python train.py --activation="silu" --max_precond_dim=1536 --steps=6700 --epochs=27.1 --lr_schedule="cosine"
Rows from block 5 of a small class-conditioned image diffusion model, named by matrix and row number. Rows with one number belong to one channel. Each number is 128 + 32 x the weight over its row's rms, rounded and kept within 0 to 255. All counts start at 0. Numbers have three digits each.
After each channel's rows are labels from the 100 images, of 14848 (inputs lightly noised), where the channel reaches its highest value: "responds to" is what is common among them. Only what is clearly more common there than usual is listed. The data: reaction-diffusion patterns (Gray-Scott).
# convs0: first 3x3 conv (model.mid.0.convs.0.weight, 192x192x3x3, each kernel summed), inputs 0-95
# convs1: second 3x3 conv (model.mid.0.convs.1.weight, 192x192x3x3, transposed, each kernel summed), outputs 0-95

convs0.23:109163154088131114115135148157143153123146156098111102134159099065114063129124122097173173100082147137113169143061167128099131181085049055136087079170147148086127141092143125162098155097113140135082115141195134129105118127102085162106106099154114182155117168177149157142178152110122079104
convs1.23:088075114131082134153100110097127133161109125052176136090122147122124145156129159164122114135111126173087205131143127075167107126149169119165163092147119179173088156176140122100135110139133102107106147109092112113133073089177142098128087198069132100099113098115115116129142116118118148102
responds to: embossed; vivid

convs0.29:148169114145153063091102108153132115107174134123144092122095120133145126183076131127112092184040153161170069162097124168099094157094146039154166109141142137069158140138113115159119171151158090143104104143168121092110127157149186122121166158130155123122118174080094109142202083174117130130
convs1.29:090081125079144157126173108078083134093104119135103140191148144094126148096137034108162109119186050128088082070133093119127139131133182123085050065068096155153105106096128085108134136107098142057127119126184141139147129127162156114153091079150077159128112124154095175126120161140094087166
responds to: vivid

convs0.122:159109112115171123177112113152085095133124124093168099132120091180128065145132151202177102124092151104135120114106099080129180165123081143123136177116198100154094144123140214057150138158139087040127139125069131129156079131052096146109169148135124121152133112147127180130105119121129081130
convs1.122:074122106145114114155167130148090163140143100058148119084153122089111118069208125111163105107125168158101138096121134196131156164129121083150142070098145178122092145197165127129073112155096087107124107116149158139139175103146114124114093098139125112143166151143099200170105159146090176116
responds to: vivid

convs0.141:156115143132119103118114168205163138108120168167159166106132127138148138119104141106149162113143122125095134160111161136175157139153000105168115028139144095148092185072129107141095111121155101124162160152125176141101164097151126119136157107088169080111083113118159154121117131130111115159
convs1.141:117144176180176150159088145115113180135128140086125122166116125129122113145144138097104120140128103116191118120151128133120097092152122081160132131181105097119132162126183133163173157113136204156133102171100138143171140136127107142093052139104120142143120126159139100131120117154130099107
responds to: pastel

convs0.148:066062138116098150102107133141066087089074124078079089089169099073140097126144143194124082158154157139175146147148124128169132095151176155126135149139135119118075105101141096117122102096139140118036143141113081141156120112175109131159156114159123085124185080103163194120140144189117131166
convs1.148:156132155107182149101100105110166102152123161106119111088118138161103126147112130103065141164164115144120130108073150101080121157167076149146091160131156156107117095089130137125084038165165176083081124098112134147124091079106094129161114176160124176136140195150114125132155101113154115136
responds to: feed 0.062 kill 0.061; feed 0.078 kill 0.061

convs0.168:147129136127145096160107149142072114172136138143168098119104040096045132138193083228111136094185153178085146095125152107109091108171158139082180151117120096100140133071132130094118122154118141171124164116111146152110159105098085160143119113138132124083157097122165134129142101132113122128
convs1.168:118063115112132165122123150125144091134121128156116174115130138113131086168097141131176120213120106126132113145089139135158100127118138180141057147112106142157103188135161114125143204107133080148070165157160109111108080114164133145139136134096115096167113092114172115156053152108131162116
responds to: feed 0.062 kill 0.061

convs0.126:101155098116163131162141161163120157150126133109104120102144096117148148135121098073157167097086161127167124121119191109130113138106114118162125100113135109159109139126129147164123106080234094080129118140087132102129122157084159125089146110166153091153074114142174129122207096171145108094
convs1.126:117102159157109099115101146173103160093135144108182135076147096138115113144128157103080088121104103132088149105107127051124099107096063089115103169087149202114151140136169090141095137166055133167092131107172151119123094116206107107136155128102099155114115152139108160113062111111122155152
responds to: vivid

convs0.77:158176128208192133103139109197141136183136168187105128186102146135198094154138095171163087144051083093110134113066137112117148125123108134135128186145136099138115082164100207145114153089135095092064137115160073108176103175100149152094141162123119154113123138090101129113144118158135084123
convs1.77:171141104069064086129125111114123102109136183128153140059110100107110198105091156090124108159146133134157130129143103103160085138089137082081110105118141137122154162081123088148122110142080175075115115103104170125104119127151091128115135048206082118066091123115108159148156129126122156146
responds to: vivid

convs0.165:124109107150118166126096119144122122083115105080130108132139136204196129106159142089150132072186137085097051189110101095103087152175140147108133131145128096032157173125140105099073131093127121144072092177099120131133125184153196065106168121103211079131127136144124138146112103135122138166
convs1.165:108151132114124086129170136155145148132142129172142128119098132114082111104085098148073144135116128153091166129150121143099128145139064098085189131118134144118145114033016143169129114132090186128122088105119116149111159131099089142118095170154091172120089135118127163093169153132138097170
responds to: feed 0.062 kill 0.061

convs0.191:133105117131125161110137102080155109119143131106144120159151116188203094162099177131200124160139114135188116126122105081170066160107064094100161129146095126097122140061121089065112173134119116121141131115135079118136150108187141126055169119104131093150173148155129148161117123178107118140
convs1.191:053113110102109094145071180148128127132153115076188061101125105111138117159146089136112138127166161142083144131173097086115134173153224131185119114141137128153108155097132111133117124165098176104138209108141130112150114184090147103125062137147179133089154075153118152094148104139152164151
responds to: vivid; pastel

convs0.179:162143088144120129123131096133073126093146143157109082083136076111156134195078138165137131112144189145118110131129138113116118197132230131099158133068122136182116143125127127172136131143122134157088114096114066106159105166126152169173153156169086213109114089123097117147163138174104115144
convs1.179:132115147120128149135154061111100159139122124061113176099156130111104105097170111200205122091103146161123098155088152192091131106082142115105115180197177130061127133108141159063113174141129154132138176119178176112096126064150139135100133157137120087212173133105079159147147068109127163109
responds to: vivid; feed 0.078 kill 0.061

convs0.48:173132134131159108102061128136165096089155117106086155092109144139179163130102145094115198110157115121125094132096132169127192193118110067237133100110173183175133168128110131174123128168163111137126128126063117131164106128115061099086095115160114078085071110180136075112101122163143084083
convs1.48:170143116086132102180113144153188151099104164168114183207117137126149144088137149107124166148075119094183163148148160039118165082121082178126149161090125067105211083108097123051160125105133128145137142148170171136102092114167127099095168171129081171210097129136118134101119100111115141100
responds to: pastel

convs0.170:145140172078119083126102141126101123075128167104151123148162151133180142085116127214140125082186135117125103099135141086133147096152231144104159175143084108117133105087160136129101131112122172170085131173115121166152133124097067100131145136142151136110176111094142109138160099149130096124
convs1.170:110091149142129154126109133152097115141152138127089145121104112151071087106093089148123116156132132129110117145076095155123146126129092133129131164138150155134110154107068164142123174135137144155110103104143094138123129130174113138119134178086076086166106139121148167040133102163138107166
responds to: feed 0.062 kill 0.061; feed 0.046 kill 0.063

convs0.136:113179130134107127113142099138126214130147061174154080079150120112112121152137034161128168111101128061100129145154153089096150180133166170104117131103119077161048137121135126105175169152188108104146169103119109135110080202095160158104149143149124112112159100154114107068149132087136215091
convs1.136:137137132104114126144074183102094146145122106120137096130157118091130083124170145149037118107100126062085090117149154000125137203124131132096105147111116096183130153156151143191128089104080121112108152128085131128112113117094149136071119126119164163109140112104133070077082092124136187094
responds to: embossed

convs0.61:161102153081114102101093175076189097063132108098115099126086125148101096167130141114157117129128096152150134104108105091169108132103070072179083072175093132162161181087076070131145101127187113162112119119131140155058137104151110138136154173139063096112072083137184126117074101165087121164
convs1.61:124114123138165160139072176175120068147135144149162160139139157144122137146092100140066143173107155104097144158158134141147188066144132157116196115061127072161025071114183139079168155105034163164149171090133118153157129125100137097121133113122153120164113140162162103174129130078181147120
responds to: pastel

convs0.18:114131096142122116126052134172128120078179202094138139090155133075106101118104216094077137151140138145103099115130104162158143160097039065177105107089140180092153098165120130174164149126138140148150112105153084130144140122233108136140085089125146078075119142071109113110086138167151194118
convs1.18:208146129103146084145161165116125151154106113157087204233105140131125144163076051131186109096105105126120135154104108142107177121157186161072187120140175115131115124123103141118166123105208064168124151110095130104111127125102132137130119125111094174203136119161112070176125117093147113150
responds to: grey

convs0.121:161112104146165116139101156184131142073071123118106178130115093129143118133106159133105157128124062090096058148148159125099108151139172100175093072131098056082119153150197069118170097104131098139140111157134135135128191175092028139122118080162090138129095139179159123135092092127113125161
convs1.121:131154174158125142158089149076175155110106126200077082170125125185131141156077103133157123078129101159145116152145137103180195103097100137123116204139125187121164166153087116136152112102128144153145127131080176138119108106142162170113138166093115124105110216128183131101179127133159135121
responds to: grey

convs0.40:126085141128097138160125162070110127149096133109114092171150120148107114154138116063128145197176090150123092151130139149192158148112115131130157059133126147203171152103098090066147150125164118089148090144169100113085147146130122084133146146129075113126087086119183145155119176172099063177
convs1.40:165124150096116125155137134103093140137135014118146106125115147123151127120150120196119124110108175073159085098160125043140154096167147128115103129109095159128122145152151141222110133112152151158110182108129123132123067136146129183080072158137164096106148185129131133072168105111107135104
responds to: pastel

convs0.173:124135134051131149121120113152168140167125098140151144121101208179148113160166120091129132090114075152139151141126157125137122112134079129132134101147123137163107134141165165093091007076145130123163182079156127166187201144136110082172151131112121129154190138120097104115047116098165073088
convs1.173:158154105186053109132170128181141105086187151164142078099182109077101207066127104156081169140132120116102177108109139130140132161159084088100185109082132144136102125124121119137113063169118164087089085077130133101150164136118148094137098116143095136144097143143084210143194113144130141152
responds to: feed 0.062 kill 0.061

convs0.163:161095083212130136151183123179099165110110119176118067111111142113130186105152165094140084141132107151109130121121093109164148145155062126146121125167109118086195142132158112094152131109143134116143103113086093108105170121134143076110045103129129118172125117096124140158080153106114171158
convs1.163:171144137065128102094120124099157138142148151150093151090116110162137068189090088122120111125163076115171069111107137149121115150110128108131120107114116069109080160100095166199120114158141089116131132098079158115096119122123102196175183165145131063137106099143070100112093128143137107108
responds to: embossed; vivid

convs0.156:140135160163133121173199151160146160164176184178146197151157120160096122106083148138136085143114117114108085147111087143096116140122098107127092084149120086128210176125140102144098125084138094144097123157130147112122138134138132099130087084104176131114108180076167133137148145079097121128
convs1.156:137130159119099167170100159123166166143170111095124064097186115120122136185166158091118111081142135137106129181100165059170178132094112111069072160148123153148138134152166118144152146175092115140137176121102142155116074108194067148115085131112153069120127135085127126109155156143124120158
responds to: vivid

convs0.189:167124134162131125127124114130091142153175116136160147118166159133165185137114139168095135135217145179121107104102078105170129119153230161131135143145098215135204142146173111143146111128130146131150114111148131128092127134125173103043139135084170099086152105146132141130156111155135098120
convs1.189:181160134153090102126100151149113142127170175111138133122123095148118081123148122109130095147081165082130149166100154107102111161100099144078141170119157066145080106145109113127137174173123093173118141162187180127172107126141073110124076159167143147135139119084147068111076118089109134161
responds to: grey

convs0.186:110101105145129158130110159153125098036111144165106086117129095105200119138143145167136082105202125140157122112183119129082129144147221241119148154100108101084137098151143090121069133129119147172067132182116098129129160143073153095098180121112126106121144090118169138091162078070131165134
convs1.186:133146151109124148102140170125099113110148092116153114078144171130128054090110130109089164185145155146136166190139110119060152117157109150113151161100156109155140103080046170117140110112154152111144100050165141157116145148102105154132127130140143137088106121102137112120101152156173086142
responds to: feed 0.062 kill 0.061; feed 0.046 kill 0.063

convs0.76:125079130174080135070052129137156104125162110148117108042099127098165132121123161139131089091143169148165154147143101153088158144107191124146121184130167150122134143121100123139137169115143152215151138115103102154084153097162076108090099121148167098102170108099127112122124104160160154143
convs1.76:206151063148126139158128116132109112130173153144153172219112104119133132115099092123110150198160125102104119070110136086160079143151130080113184047111143057144091146131154154102152117160169170085079082097125104141152193160097134115096114087138154114161071105151146130185151103126101109142
responds to: pastel

convs0.135:134162204164064139076106137121079085141104124115168113104133093164128100087089059164147118122136099157140104161152161119127140123127148100142133111137119078161061132129130118171097144130134116147125130088212087128120141092096177102115146138149143121125127095050166116109131091066145079161
convs1.135:183134089123126160155144195078103115101109117163120143108139095109115110143182091091136088136152157110167147111133131134129196079136165173130081097167134047114089188146086106124115140126110121099128138120125089076171117092111116126087098126157133146122128128092193128132123166176158139145
responds to: dark

convs0.93:111097206153110141147119128176082156187131112171140123087111133137117095105193154143121064224170092141166135141110143150188133134132063121117099181166105142140098202112174114093121134112110127073131143133122125127121134139073154127092104123114158248132124127049169089138109167089091138145
convs1.93:154082101157095094108128131084154174073085136155122137136093151198161187001106158128143093115124152078105128135198156166151089119117136122106148144117169129136142076109143135115139131130100104110122118117155112122161156154089123108101119160129106153096111162073115114104156058089137095133
responds to: dark

convs0.164:141129118055135140074108146123133158162132129197064132100152142090081154140100147134173138111135180067091066156130106141158172191158109085129148139150085046144171150137109054144136085120131156125078120159146128116120157137121088138146156153124135165074166205142133079125177106199136129130
convs1.164:117194124132144130130106137063135119131142165115140078114138125098161127138135122147115140104202085211134152090085175081080120088188115168142151132134165103115141082122201163100125168204161123129162094145123099125123148153142134160178158102151142188073189145142133109150153127105154135126
responds to: pastel; feed 0.018 kill 0.051; feed 0.022 kill 0.051